From a checkpoint of a small image autoencoder: 145000 training examples.
Rows from block 3 of the encoder, named by matrix and row number. Rows with one number belong to one neuron. Each number is 128 + 24 x the weight over its row's rms, rounded and kept within 0 to 255. All counts start at 0. After the name is the row's rms in percent of the matrix's.
# u: gMLP up (value half) (encoder.blocks.3.mixer.u.weight, 768x384), inputs 0-95
# v: gMLP up (gate half) (encoder.blocks.3.mixer.v.weight, 768x384), inputs 0-95
# out: gMLP down (encoder.blocks.3.mixer.out.weight, 384x768, transposed), outputs 0-95
u.453 116 [153 101 139 127 132 113 108 156 116 156 101 124  98 120 104 135 119 105 130 107 183 124 128 137  99 129  69 143 114  90 114  66 132  75  96 135 195 137 102 121 148 147 169 112 147 113 138 148 125 146  71 131  89 188 130 153 123 153  90 111 111 169 115 123 136 133 160 166 124 132 131  94 159 101 130 148 132 151 109 103  59 122 105 139  83 111 123 103 166 163 107 123 128 120 126 178]
v.453 086 [117 164 183  91 105 112 101 119  83 143 149 135 100 127 130 180 121 110  97 120 128 167 155  96 108 153 152 113 138 151 116 147 136 117 110 146 107 120 100 147 182 130 113 166 167 188 154 116 159 135 157 124 144 109  89 154 163  94 134 138 143 120 102 130 151 128 114 149 125 128 193  99 128  93 148 143 102 141 128  79 109 116 102 126 127 112  91 170 185  99 125 115 161 142 115 101]
out.453 092 [136 105 136 112 155 104 131 108 178  98 127  82 105 160 105 150 155 118 133 133 115 167 122 116 102 155 199 138  99 166 135 138  85 148 101  70 105 149  85  87 132 121 155  76  98 163 119 157 154 122 163 121 164 157 149 127 134 154 165 167 130 120 132 151 117 108 112 140 151 103 102 136 145 130 111 144 106 135 174 122 176 110 120 143 165 115  97 154  86  92 171 145 105 166 147 115]
u.454 114 [163 148 151 141 116 123 122 181 118 155 124 148 131 104 133 152 136 174 174 146 112 137 131 122 100 107 203 123 133 153 135 147 170 146 126 118 142  88 116 131  92 138 127 157 119 131 104 112 138 130  97 104 103  97 123 108 126 113 165 110 110 145 113 105 138 141 134 117 161  84  92  90 134 173 143  92 122  95  83 134 125 144 148 151 133 152 166 109 129 125 128 134 156 116  75  84]
v.454 063 [117 107 147 112 149 136  91 160 145 130 148  70 153  89 151 122 128 192 133  91 175 144 126 105 121 158 143 135 154 101 131 167 166 159 130 151  93 115 143 156 131  93 118  98 163 116 108 113 182 149 143 170  99 141 113 150 175  90 132 106 147 124 139  80 119  96 130 116 110 120  89 163 130 113 116 116 156 132 109 111 176 116 110 143 116 118 150 130 132 118 128 166 104  86 168 146]
out.454 091 [125  80 105 164 129 120 118 126 127 153  74 168 123 159 149  81 158 101 133 115 162 108 121 146 162 122 108 112 108 129 120  98  80 140 132  65 100 120 118  71 138 100 137 122 152  98 145 134 110 145  92 149 126 118 170 113  81 115 115 110 130 129 101 146 112 153 123 161 101 115 135 177 130 108  89 117 153 129 174 158 102 125 154  89 144 140 125 116 142 109 142 121 101 135 160 119]
u.455 114 [149 136 130  74 136  74  98 122 141 127 126  92  97  89 157 157 129 142 107 166 116 114  89  81 150 115 153 117 155 121 150 127 114 118 142 141 115 139 183 177 149 149  80 123 132 123 141 149 168 138  99 163 148 175 109 141 139 137 129 137 113 144 183  98 148 158 142 123 133 100 135 107  93 118  82  92 158 139 159 122 136 102  86 152 117 126 164 110 166 142 130 103 123 170 148 117]
v.455 082 [116 130 111 109 140 145 134 132 128  96 135 184 141 119 167 176 155  95  99 140  95 147 128 140 100 130 135 131 107 177 155 134 108 162 146  91  80 140 152  94 125  99 142 142  67 141 123 125 147 158 160 134 122 155 142 109 128 106 152 125 111 164 119 119 102 156 114 119 153 105  97 159 134 123 117  83 151 167 162 165 140 177  86 146 156 100 137 115 110 157 118 137 108 126 127  86]
out.455 104 [105 151 123 128 119 121  85 135 120  98 129 144 138 112 119 139 125 134 118 112 137 103 138 134 117 184 122 114 123 159 100 134  95 167 145 123 115 122 177 130 138 145 143 124 130 161 151 146 104 113 120 141 116  72 113 101 132 145  91  96 120  92 144 135 160  84 168 107 126 131 129 168 151 137 127 172 118 115 119 168 127 131 114 122  94 135 158 154 173  99 150 115 154  88 121 128]
u.456 102 [218 187 109  96 136 138 135 133 116 113 130 179 135 104 127  87 121 135 134 113 127 142  98  98 120 107 140 126  68 143 122 143 130 100 127  98 117 109 136 178 126 118 110 149 152 115 128 144 138 130 142 137 141 105  92  97 170 111 141 141 107  98 148 176 161 109  79 145  75 127  78 150 139  78  74 143 121 145 185 120 114 138 147 162 111 127 149 122 137 113 147 141 124  97 100 146]
v.456 090 [125  99 148 132 149 159 125  86 102  96 177 124 173 121 104 132  94 116 142 144 156 139 141 133 136 138 151 121 148 117 126 138 172 136 143 121 131 114 115 102 117 145 179 115  96 137  89 110 126 173 142 147 127 135  94 111 121 107 139 111 132 117 121 149 158 156 120 131 148  86  99 138 171 102 157  84 160 148 138 117 144 181  61 145 125 154 113 109 137 142 128 124  92 143 120  86]
out.456 093 [149 101 132 145  94 115 116  94 151 117 123 100 149 113 154 145 157 194 146 132 109 132 109 126 134 137 118 101 127 129 125 130  89 134 148 102 129 145 108 119 175 139 133 119 113  86 127  84 106 125 129 154 139  80 134 126  96 158 132 112 124 135 129 117 125 118 164  83 159 135 112 138 132 150  87 110 165  80 108 139 161 134  91 171 130 125 156 111 134 122 156 134 134 135 119 122]
u.457 133 [106 125 178 120 123 114 136 133 144 105 102 145 152 133  80 152 122 116  79 117 145 131 124 150 137 100 146 145 132 153 135  98 108 119 169 172 122 121 125 154 106 126 109 143 169 163 153  93 123 138 125  96 134 106 132 167 131  76 117 108 113 171 131 124  97 176  88  67 160  96 104 153 119 126 110 122 155 109 144 192 127 139 143 127 160 162 111 135 149 140 139 105 140 120 142 153]
v.457 175 [139 119 137 137 145 127 142 173 159  77 149 121 162 131 101 118 147 101  62  99 138 153 118 106 138 128 135 149 148  92 128 109 106 141 136 133 151 144 133 147  98 156 100 149 123 150 138 125 109 183 141 160 131 118 120 116 131 114 118  97 100 130 136 154 100 141 122  55 106 138 129 103 148  98 132 111 149 104 100 166 136 171 108 119 176 130 124 112 155 115  96 104 147 121  94 145]
out.457 147 [147 162  77 113 145 116 102 117  97 146 122 112  97 122 112 115 125 137 144 101 157 121 129 121 129 155 143  59 122 124 103 143 170 103 142 129 133 135  80 168 170 128  96 120 126  80 140 121 109 127 125 116 135  87 175 127 174 132 127 136  96 159 147  99 133 136 111 165 147 106 104 132 135 122 115 153 120 181 108  96  96 140 160 137  93 151 114 166  98 110 155 124 136 111 132 126]
u.458 058 [126 125 112 164  92 188 133 147 103  92 103 164 116 124 117 183 103 151  55  87 171 131 130 179 169 139 129  93 125  96 105 154 132 119 124 117 119 123 136 154 137 103 171 181 137  91 143 155 158 122 107  89 128 128  85 121  96 177 112 122  89 122 114 104 117 118 151 157 139  98 170 114 147 160 109 158 142 120 105 140 140 134 115 177 132 105 104 159 120 131 128 141 119 159 168 138]
v.458 028 [104 105 184 120 115 146 148 150 131  92 120 139 150 120 139 120 127 122 128 112 128 145 128 125  76 112 134 165 118 114 139 156 165 149 129 145 151 125 144 144 101 122 171 100 136 147 112 129 130 124 142 133 139  92 166 110 173 196 153 119 115 140  95  47 151 117 115  88 137 156 116 111 154 129 122  64 127 111 171 122 104 124 133 110 129 132 127 118 174 139 111 146 116 185 130 124]
out.458 058 [149 144 132 137  90 120 143 129 148 124 108  88 150 128 102 139 113 154 116  87  94 138 113 194  96 119 123 115 137  85 147 107 125 114  86 164 112  66 116 124 106 118  96 113  91 165 127 142 100 111 129 119 130 136 135 168 120 121 140 131 136 118 143 109 140 152 151 142 172 132 122 109 128 140 158 143 105 130 131 152 111 147 130 126 117 169 111 131 101 152 139 141 144 152 165 128]
u.459 097 [140 114 165 164 108 143 121 136  99 140 129 107 129 130 149  98  92  77 162 127 118 106 158 143 140 115 102 162 127 126 121 178 121 133 121 116 111 148  74 143 181 117 144 104 136 111 119 143 127 155  71 108 120 130 133 149 132 130 110 109 105 117 150 118 113 103 117 139 158 169 160 121 118  93 140 162 142 103 136 151 118 141 161 101 113 136 133  95 138 124 164 156  99 115 139 130]
v.459 114 [153 134 144 131 159 112 110 110 139 111 153 102  94 131 121 127 114 116 115  73 109 157 116 173  92 122 124 135 122 156 117 101 139 131 126 115 126 181 150 107 131 134 137 112  69 123 145 141 122 133 138 130 186 180 149 161 113 107 152 111 166 146 116 193 160 129 148 174 105 128 133 104  92 140 136 153  89 131 111 128 142 148 159 157 178 116 141 127 134 138 132 146 140 108 149 129]
out.459 090 [142 150 143 106 104 105 131 153 138 143 126 126 140 139 155 151 139 116 106 115 105 116 160 120 146 137 104 106 138 138 114 113 155 148 102 175 158 145 126 165 137 122  67 137 121 154 136 171 118 109  65 150  63 152  96 143 117  97 120 140 131 162 134 145 148 145 147 101  64 148  99 127 116  89 113 142 115 126 157 125 119 131 150  96 157 128 112 132  52 123 125 108 129 153 123 127]
u.460 091 [123 164 163 122 119 163 132 128 127 140 154 148  91 146 153  88 169 168 117 129 181 136 151 164 124 135 104 139 187  98  87 137 106 143  79  93 136 145 103  97 104 172 110 147 143 125 198 159 136 134 135 127 141 128  74 100 121 148 103 130 116 148 117 167 121 122 100 127 132 124 131 140 145 145 110 148 142 151  86 158 140  96 160 154 124 141 146 127  95 128 135 149 162  77 137 109]
v.460 122 [149 112 127  76 119  90 110 133 127 133  72 179 121 129 118 143 120 169 148 108 131 102 160  87  98 139 137 131 147 179 152 111 142 138 150 157 100 139  86 116 149 153 150 124  97 151 142 121 139 110 132 138  92 161 113 105 189 114 136 137 153 126 153 167  94 124 127 117 109 156 130 126 105 149 127 129 130  90 164 126 153 138 136 165  91 124 117 153 103 101 110 115 116 143 120 132]
out.460 091 [121 106 100 167 131 129 143  95 133 130 121 102 119  86 101 143 173 128 119  99  90 152 129  90 103 158 100 137 137 171 111 129 125 117 162 137 152 123 126 125 113 120 126  89 134 134 172 130 149 107 162 125 109 111 101 139 128 103 119 111 104 135 100 129 134 123 104 130 108 129 138 180 103 122 112 145 135 136 134  93 182 122 108 131 103 109 146 110 106  99 141 130 108 115 147 108]
u.461 086 [104 114 143 175 148 131 129 109 154  93 126 133 158 141 126 142 145 112 116 130 118 149 123 119 153 140 144 111 148 114  98 151 153 118 157 153 155 128 167 122 153 111 106 129 100 119 115 112 134 115 138 116 122 132 123 115 126 140 113 134 127 155  75 154  83 158 131 135 153 148 143 156 122 130 149 109 133 149  79 127  96 151 106 192  68 143 101 161 120 162 142 119 109 208 135 129]
v.461 074 [ 81 101 136  99 112 132 130 127 149 123  87 132 127  97 103 127 139 141 110  99 165 119 126  88 163 119 137 127 102  99 131 122 127  95 127 108  88 150 148 124 124 120 137 168 162 184 115 155 119 111 125 166 142 122 134 134 139 137  83 106 133 112  65 137 148 163 151 112 140 145  91 125 147 121 106 132 167 172 135 132 135 144 161 167 128 124 122 120 145 163 139 148 132 146 135 145]
out.461 075 [107 125  85 124 131 122 107 127 125 129 103 106 128 149 120 184 151 167 165  72 149 138 136  96 165 107 121 130 135 120 124  78 127 119 124 157 168 157 126 118 145 157  92 112 177 143 120 137 133  95  92 151 116 166 179  91 109 136  95 129 138  89 159 126 145 101 185 174  88  93 136 121 134 173  84  89 103 176 143  94  75 115 136 117 158 122 122 128 133 127  90 176 160 100 101 144]
u.462 100 [115 132 134 156 128 179 103 173 132 114 121 126 170 108 128 148 131 138 152  93 134 100 120 148  89 106 148 164 150  91 149 122 111 117  96 101 126 145 143 137 168  95 125  85 153 109 126 138 115 113 167 121 115 126 143 143 123 130 157 152 159 141 119 171 161 128 118 138 131 123 125 157 118 149 103 157 118 163 124 139 120 112 130 100 174 135 102 112 107 130 148 190 132 127 122 120]
v.462 109 [109 156 135 153 124 155 163 141 148 137  95 114 127 120 105 112 171 122  86 109  77 113 143 150 138 124 149 104  91 142 144 127 107 155 153 123  92 133 118 101  97  83 108 141 144 115 125 129 121 149 108 105 159 160 170 116 156 160 158 138  88 104 100 170 151 128 104 140 100  91 159 139  74 102 115 144 114 156 135  71 145 123 128 156 140 147 147 143 149 146  85 107 107 157 131 124]
out.462 091 [159 206 152 110 112 122 104 141 110 106  97 178 190 149 131 116 124 126  92 131 137 111 109 119 117 102 120  80 137 180 143 131 143 134 160 101 108 140 127 101 108  90 133 158 147 137 132 115 143 189 138 168 150 160 111 168 116 138 131 164 134 123 128  90 137 142 137 120 132 109 110 157 158 151 139  85 122 130 149  99  94 144 142  98 117 141 154 110 124 149 159 129 104 109 167  99]
u.463 089 [151  80 150  86 129 124 138 129 121 166 118 133 128 122 133 141 140 132 149 130 150 131 117 155 113 138  62 109 130 150 114 121  82 161 125 140 120  98 100 140 128  95  90 162 111 118 137 125 101 150 130 104 111 154 130 127  97  85 143 116 168 142 164 184 167 135 141 163 149 109 121 106  80 169 116 145 131 112 149 117 165  82 129 171 148 131 145 156 133 144 154 115 153 138  85 162]
v.463 103 [130 148 126  96 138 138 148 109  89 131 131 135 113 153 119 158 137 101 194 147 156 118 126 158 103 109  98 102 104 167 178 121 127 133 164 121  96 130 139 136 126 160 131 145 124 111 106 158 127 112 138 167 144 130 147 135 152  91 118 137 109 157 142 118 142  98  96 106 136 112 189 152 151 120 140  96 107 121 118 156 119  92 136 129 103 134 139 131 169 104 149 204 107 161 128 168]
out.463 086 [ 93 100 161 125 142 102 110 111  94 119 132 110 146 142 156 126 141 157 106 149 150 147 117 175  89 159  80 119 112 145 157 170 109 142  64 157 113 106 160 138  83 130 140 173 177 165 147 109 121 150 154 114 101 109 153 105 136 114 105 170 140 135 139 142 118 156 135 145 107  94  93 115  79 124 183 139 121  96 131 114 113 133 148 149 140 106 144 131 125 172 157 147 139 149  98 138]
u.464 099 [165 120 111  81 119 157  91 114 133 131 122 140  99 180 115 132 101 150 107 100 166 147 115 109 117 141 150 129 126 134 124 143 173 132 151 119 133 170 143  84 131 104 102 124 158 105 106 133 188 149 115  80 125 151 136 124  92 134 100 113 177 152 167 146 136  81 100 150  96 166 146 169 151 177 126 136 103 156 121  83 110 142 139 182 127 164 131 157 113 145 124 131 145  98 159 163]
v.464 103 [173 106  92 104 148 110 151 170 118 122 142 134 133 117 135 129 178 156 130 142 141 113 113 131 153 148 120  89 149 125 140 117 133 157 127 111 135 155  76 144 104 131 135 121 123  95 141 138 117 132 110 158 163  91 121 152 112 109  81  83 144 116 141 141 102 141 101 150 112 166 120 127 178 148 112 143 164 143 121 176 117 104 120 117 118 149 121 158 121 136 156 117 149  89 169 145]
out.464 113 [133 130 103 130 143  90 132 147 132 124 127 125 140 122  95  66 107 154 113 124  88 109 168 146 125 116 161 148 112  95 116 145 135 118 109 117 100 134 110 173 159 124 112 112 125 137  43 162 131 115  88 143 120  87 134 105  83 100 127 118 141 144 130 150 133 133 119 132 166 100 150 144  99 128 140 115 145 146 173 178 119 138 163 117 115 153 113 174  70  86 162 136  92 122 123 144]
u.465 098 [128 117  77 113 116 118  88 115 113 134 167 122 136  69  91 128 138  98 147 111  97 140  68 120 163 122  77  98 138 111 129 149 134 143 122 131 137 118 166 129 165 167 116 151 118  89 123 163 128 173 146  57 140  95  96 114  99 123 145 115 143 100 179 168 129 125 160 149 125  99 168 127 109 135 120  94 140 119 131 133 139 111 106 153 137 135 156 157 154 130 111  62 159 111 127 165]
v.465 102 [ 96 147 136 105 117 126 113 116 115 105 122 164 145 141 110  92 147 101 124 160 108  87 165  86 113 109 132 117 105 127 126 139 119 135  89 153 131 115 152 118 133 121 123  90 154 130  97 103 131 165  76 143  77 109 122 145 140 142 103 146 131 117 119  93 159 138 135 138 108 118 162 100 157 139 128 158 150 159 154 105 135 159 165 101 125 116 140 149 112 102  90 143 104 126 111 133]
out.465 092 [158 147 106 162 154 120 145 157 179 115 143 118 138 148  88 133 105 137  85 161 160 166 160 100  88 121 146 156 129 116 142 112 131 126 161  96 104 143 130 161 137 156 122 120 134 139 116 100 146 158 154 171 131 122 132 189 105 148  87 158 100 100 134 136 123 176 133  62 132 105 130 118 116 146 117  99 117 147  79 157 117 157 132 136 143 141  73 109 117 149 101 145 111 136 103 126]
u.466 120 [ 66 158 108 126 163 127 160 106 127 129 143 164 137 148 120 131  71 118  92 145 149  97  58 139  96 142  92 138 164 147 110 135 115 142  93 141 153 142 108 137 145 178 146 126 187 139 160 149 110 170 125 156  83 109 133  99 132 126 126 133 139  96 103 137 143 147 120 140 164 148 152 116 121 156 156 146 106 142 105 127 117 122 141 132  89 122 110 115 171  97 127 107 120 152 110 145]
v.466 115 [ 94 108 105 105 174 167 150 126 126 101 146  98 129 112 129 133  87 189 128 107 154 125 155 194 134 119 113 151 146  82 113 102 100 113 131 125  98 111 121 132 117 160 124 133 109  67 158 109 133 138  99 155 144 118 135 129 134 106  98 150 147 121  98 103 156 161  96 168 150 126 133 144 105 127 121 169 126 116 150 132 152 128 142  97 134 108 171 103 127  99 127 109 129 137 125 157]
out.466 103 [131  93 111 145 165 133 113  83 110 131 131  96 113 125 112  65 191 142 135  96 122 132 153  96 128 131 107 134 151 125 127 151 129 132 151 112 123 136 106 124 120 132 120 145 109 104 123 110  98 139 154 158 150 141 114 146 119 104 128 126 141 123  75 155 126 142 151 118 112 114 135 137  99 100  99 166 120 135 133  88 106 133 116 100 165 167  77 138 132 168 134 144 101 136 147 163]
u.467 043 [154 138 173  93 142 140 168 161 142 114 122 132 160 156 141 125  86 141 113 101 125 118  94 128 137 153 130  89 175 123  98 105 136 140 130  63 113 153 106 153 171 120 123 152 143 110  96 136 143  71 136 132 118 137 134 111 126 136 144 104 127 176 106 136 158 164 155 120 148 125 154 117 151 114 148 111 122 159 115 153 153  92 117 165 121 101 109 140 138 130 147  82  64 158 112 117]
v.467 027 [124  89 207 121 128 102 151 144 117  98 137 114 141 100 130  95 122 144 111 117 123 145 123 129  59 144 156 156 123 131 131  91 153 131 152 152 114 135 143 114  84 113 145 139 109 125 152 149 124 130 122 124 116 122 145  99 128 163 111 122 130  98  75  52 141 154 119 113  87 125 132 139 148 133 195 109 146 126 159 100 135 131 110 117 147 131 108 119 154 131 131 163 120 131 103 129]
out.467 041 [112 159 126 139 101 109 141 118 137 144 142 110 113 133  96 142 165 150 154  86 144 169 195 151 159  89  92 126  97 115  84 108  89 106 115 169 163 129 134 138 112 160 121 110 148  93 127 125 132 146 103  94 123 110 150 149 134 119 119 112  96 123 123 127 139  93 135 171 104 137 126  99 108 123 177 151 107 144 144 110 131 119 170 104 153 161 115 149  77 135 101 155 176 102 108 162]
u.468 086 [117 144 135 129 137 149 139 109 134 144 164 136 104 117 153 154 112  77 157 181 124 158 150 147 127 188 123 140 122 141 101 139 129  86 132 142 127 132 125 143 110  81 103  89 128  76 154 143  90 155 118 124 140 128 147 127 150 130 166 148 154 143 151 106 154 176  98 120 158 103  72 129 128 152 120 135 106  78 138 122 193 167 127 146  97 174 103 163 108  77 120 170 124 119 116 130]
v.468 114 [ 89 130 130 121 118 154 154 170 116 119 108 155 136 115 105 114  97 127 154 124 154 107 112 109 129 157 146 132 113 154  81  93 108 113 165 119 132  67 144 106  87 122  96 109 142 175  82 121 132 131  99 132 126 154 108 108 103 133 102 152 125 118 160 103 112  93 155 135 187 122 113 120 105 120 111 165 116 142  58 137 129 170 124 133 114 127 161 104 167 139 119 154 107 173 136 119]
out.468 125 [155  99  98 128 124 147 146 148  95 124 124 140 115 122 180 165 146 138 135 154 132 120  97 170 119 158  98  85 160  87 100  85 119 125 111 135 142 136 135 139 107 111 119 104 119 118  89 134 145 140 187 157 108 137 121 139 149 120 128 158 121 134 153 127 120 197 130 142 147  89 115 122 123 132 123 154 153 121 140  77 144 114 185 134  90 101  81 167 174 112  96  80 144 110  80 132]
u.469 090 [167 172 102 197 123 154 125 107  93 105 169 168 139  82 109 128 129 130 117 139 141 154 138 128 108 140 144 132 125 123 126 123 119 141 125 132 110 131  98  97 143 119 141 135 114 152 156 112  89 158 157 102 126 139 114 148 120 139 100 102 146  97 136 112 111 116 152 142  88 140 128 137 123 156 108 119 168  97 130 122 119 128 152 143 167 124 144 105 129  82 102 141 136  93 152 124]
v.469 115 [112 142 129 150 131 114 122 102 120 123 152 189  99 117 123 112 108 134 143 169 124 146 158 138 149 133 187  96 146 148  65 135  83 131 130 133 136 120 133 161 138 119 155 115 156 108 127 136 127 145 122 162 149 123 182 164 113 119 148 100 129 115 131 128 128 193 114 146 119 129 116 131  94 126 112 130 136 124 122  99 113 125 107 125 108 100 103 113 104 157 190 128 130 126  90 136]
out.469 096 [148 152 179 100 158 127 133 103 101 100 119  95 111 134  99 130 159 108 146 103  94 108 138 113 177  87  88  97 162 118  80 119 154 140 126 120 111 145 116 120 151 141 113 155 142 101  98 124 120 148 130 117 156 105 122 121 163 128 118 125 119 131 110 126 149 118 125  89 126 124 113 120 139 122  89 133 142 153 110 101 187 159 145 146 111 105 145 141 120 113 152 141 110 188 159 165]
u.470 116 [126 133 122 164 142 116  85 117 126  98 121 131 161 135 118 134 148 149 146 137 140 144 149 142 109 130  91 101 104 165  97 131 121 135 104 122 132  87 143 152 185 114 117 105 151 110 105 140 160 125 126  95 157 100 153 154 150 127 139 132 148 129 137 126 133 159 159 141 141 191 148  81 119 129 147 145  85  82 127 157 159 153  82 131 124 136 153 157 146 160 134 133 116  88 117 147]
v.470 132 [151 120 151 106 123 147 134 107 105 121 104 132  88  71 118 116  96 157 123 103 125 112 125 109 112 116 161 130 151 126 150 132 104 144 139 139 163 116  84 110 137  89 105 131 131 159 139 136 123 126 112  94 125 149 128 138 119 119  88 120  93 160 148 136 116 141 132  76 113 171 113 120 104 138 126  88 101  92 120 130 152 128 145 175 140 167 163 135 103 173 116 130  66 178 130 118]
out.470 093 [158 107 161 119 212 109 176 128 107 136 157 136 158 152 162  97 139 115 119 109 102 126 114 148 122  89 131 110  92  75 153 121 129  83 136 123 116 101 139 139 152 136 150 132 111  93 142 134 122 116 155  99 140 116  96 127 138 138 115 115 122  97 147 123 113 124  81 139 161 113 134 111  73 127 106 162 131 149 105 112  80 119  67 104 135 137 145 137 120 157 145 150 125 144 134 122]
u.471 090 [136 126 167 153 100 136 101 117 142 124 139 149  95 144 144 111 110 140 131  70  85 105 129 144 143 107 140  89  94 125 114 141 114 145 142 116 123 173 103 113 177 149 105 100 131 188 122 152 112 124 126 125 144 137  99 131 164 111 151 100 139 155 122 100 147 116 104  75 155 136 136 104 158 162 169 123 100 150  92  93 120 115 162 123 163 134 120  87 105 100 132  88 144 146 177 135]
v.471 114 [134 126 111  99 156 121 132 110 135 124  98 126 131 126  95 152 163 183 146 136 107 119 112 169 163 108 159 157 141 103 121 108 135 140 129 100 113  90 158 107 126 112  85 121 131 141 144 149 137 137 158  89 183 149 129  66 107 148 115 135  73 146 143 183 124 136 115 131 162 140 153 142 108 179 132 133 135 141 143  88 151 136 173 151 129 121 149 134  84 128 123  90 147 121 161  98]
out.471 089 [ 75 115 115 129 173  81 118 115 110 103 132 113 159 135 122 130  90 143 126 147 138 150 145 118 106 124 109 127  88 104 126  97 130 140  83 162 126 125 129 142 120 102 115 123 113 130 118  67 104 130 154 159 147  86 140 130  65 120 126 156 160 131 121 101 143  90 170 114 113 137 150 139 142 163 154 142  92 140 135  83 158 107 127 136 149 134 120 149 109 117 175 128 148 127 114 181]
u.472 054 [139  94 148  98 139 100 108  89  94 110 111 105  69  99  76  80  99 103 106 139  98 106 120 127 106 174 140  59 132 167  63 124 124  96 104 122 137 157 161 172 134 151 112 133 141  96 148 125 112 148 146 108 100 112 155 117 129 147 147 141  81 130 131 138 113 121  58 128 149 114 128 110 158 143 138  98 154 121 179 118 142 156 105 114 129 123  99 180 140 161 139 117 118 113 116 137]
v.472 035 [ 96 144 195 131 107 153 154 135 165 115 125 125 111 119 168 117 121  92 116 113 119 138 110  97  90 142 159  95 123 150 151 155 125 135 114 166 122 107 127 149 122 155 149 137  75 129 149 118 125 122 130  97 140  88 126 147 115 161 125 169  89 123 124  65 107 137 129  88 126 133 153  92 114 116 147 134 143 171 171 188 127 148  79  94 153 116 173 146 157 133 141 136 115 132 113 127]
out.472 054 [149 123 118 119  88 105 157 183 135 167  94 186 120  82 158 166 138 160 176 130 127 133  85 116 103 132 101 171 101 125 158 122 136 131 122 122 122 102 160 160 120 117 179 134 129 130 115 111 104 168 125  88 105 121  77 144  98 118  81 133 122 129 132 127  95 154 110 147 101 135 135  94 106 123 140 161 161 135 130 128 113 131  93 180 119 114 190 142 109 131 100 124 165 118 138 123]
u.473 111 [ 88 151 130  93 102 144 109 170 115 144 173  65 102 177  73 114 157 124 162 104 129 141 150 102 116 158 147  79 118 104 121 177 149 101 132 142 109 138 132  48 119 130 148 131 114 116 143 158 151 100  87  88 126 137  70 181 123 104 134 108 120 158 122 145  92  92 127 161 132 132 120 119 115 162 128 165 125 119 114 141 104 102 123 130  96 110 185  91 124 115 140 109 101 152 152 125]
v.473 126 [ 95 123 103 108 120 157 145 128 120 123 126 101 162 165 106 113 134 126 109 135 139 149  94 130  95 130 107 131 167 108 137 150 123 121 113 129 121 123 124 104 120 139 117 167 102 151 145 123 133 112 153  87 133 124 101 118  97 116 146 164 131 110 127 172  91 174 135 183 149 102 135 136 145 133 167 120  92  72 155 106 168 140 153 151 112 135 115 115 119 187 110 115 157 134 140 162]
out.473 121 [139 146 123 163 139  95 182 118 161 144 117  91 127 116 137 139 150 108 135 107  67 164 141 121 104 149 141 137  98 148 124  75  89 142 107 136 102 105 127 110 152 149  73 134 147 157  92 163 133  89 125 133 178 120 138 131 149 138 125 124 105 162 125 129 147  85 136 102 109 102 160 112 133 132 117 147 157 171 127 148 143 125 159 136 157 117 140 108 130 139 117 119 129 137 141 108]
u.474 082 [161 164 150 119 163 161 174 127 162 134 169 171 105 126 131 117  87 119 143 118 131 115 156 131  87 138 138 139 129 154 145 111 145 152 151 126 103 173 129 140 171 125 114 147  93 115 132 113 140 151  97 172 122 139 153  99 137  70  97 136 134 131 103 154 119 113 166  97 133  81 121 115  66 136 111 123 121 180 120  66 157 115 138 134 115 103 130 166 150  88 129 146 145 115 117 140]
v.474 125 [113 155 131 142 139 167 122 141 140 117 111 131 141 130 172 140 132  90 146 161 136 175 113 144 127 144 132  86 143 113 126 163 113  91 107 119 134 127 105 161 144 112  87 132 160 109 131 103 156  83 147 115 141 133 142 139 128 131 128 157 119 127 141  72  95  98 101 125 129 107 146 121 100 143  64 117  95 125  78 115 134 133 104 108  89 125 115 158 148 140 125 128  87 135  96 146]
out.474 101 [124 153 115 153 105 136 122 130 137  91 111 151 127 129 141 148 144 133 129 153 120 125 139 135  88 127 137 113 148 113 114 135  97 109 183 177 116  85  82 135  87 123  92 134 114  91 147 104 169 116 150 129 120 111 130 148 126 155 161 141 139 135 157 125 126 177 138 136 161  92 103 179 170 127 119 150 139 117 131 109 131 130 124 135 136 100 138  88 130 130 131 139 143 155 133 118]
u.475 128 [121 120 122  99 148 113 113  90 150 151 118 114 163 165 107 130 128 146 170 121 137 109 127 122 147 102 100 138 109 147 148 136 122 141 155 133  82 111 142 126  91 183 142 187 148 105 104 167 133 162  97 147 102 132 138 136  77 121 160 181 114  99 155 146 166 127 132 133 111  93  96 133 157 140 134 137 103 128 137 128  99 107 137 138  76  49 126 121 132 132 181 141 120 171 110 134]
v.475 150 [158 105 148 110 127 167 141 121 105 116 129 179 139 125 106 104 132 137 126  93  76 104 113 149 167 122 148 114 119 131 173 179 118 119 112 111 107 147  92 135 132 150 142 131 135 101  79 154 150  93 109 149 120  90 148 129 164 157 156 114  92 142 140 133 126 106 156 127 101 136 162 118 145 176 167 147 108 145  68 128  92 125 117 147 113 154 161 125 136 117 113 150 115  98 156 122]
out.475 109 [151 151 175 138 130 156 119 115 158 128 133 140 158  57 144 142  85 162 136 106 112 118 147  65 112 131 131 148 177 112 131 138 181 129  80 102 156 129 124 115 113 111 121 163 111  74 112 117  89 164 168 133 137 105  84  88 144 129 114 172 134 111  85 122 114 156 132 108 136 145 162 169 134 135 143 110 139 125  91 161 135 136 134 122 152 132 149 114 122 133 109 120 134 105 135 139]
u.476 083 [183 113 139 137 131 138 111 157 143 129  99 104 144 149 133 159 147 135 123 122 130 128 121 162 160 102 125  79 128 165 111 151 122 140 120 121 102 111  98 171 132  90 102 153 135 121  98 156 141 124 123  98 135  82 135  94  76 134 159 152 148 144 103 118 185 119 138 162 136 157 146 140  72 108 121  84 103 111 102  75 143 171 130 158 134  89  96 156 141 147 163 153 127 121 166 103]
v.476 053 [169 158 140 115  83 157 146 145 108 109 114 139 139 109 129 105 143 166 118 133 134 133 151 116  93 112 124 106 113 138 120 152 127 162  72 159 118  79 113 127  98  99 162 142 152  76 136 122 123 136 121 113 149 151 137 105  65  93 109  99 143  46  92 111 148 130 151  91  84 161 154 128 137 117 112 155 177 150 110  84 134 113 119 108 165 144 160 123  78 137 124 136 113  66 125 127]
out.476 077 [114 124 126  83 145 151 132 105 147 102 123 103 113 120 111 135 123 148 162  93 124 131 147  95 139  84 169 130 138 124 120 125 111 130  78 152 133 122 111  88 110 114 153 107  78 155 148  88 127 188 115  91 123 134 167 128 110 102  78 162 130 143 125 164 128 121 122 107 129 137 163 133 121 149 151 146 145 120 106 130 110 124 148  86 142 149 116 151  78 133 108 126 117 116 139 111]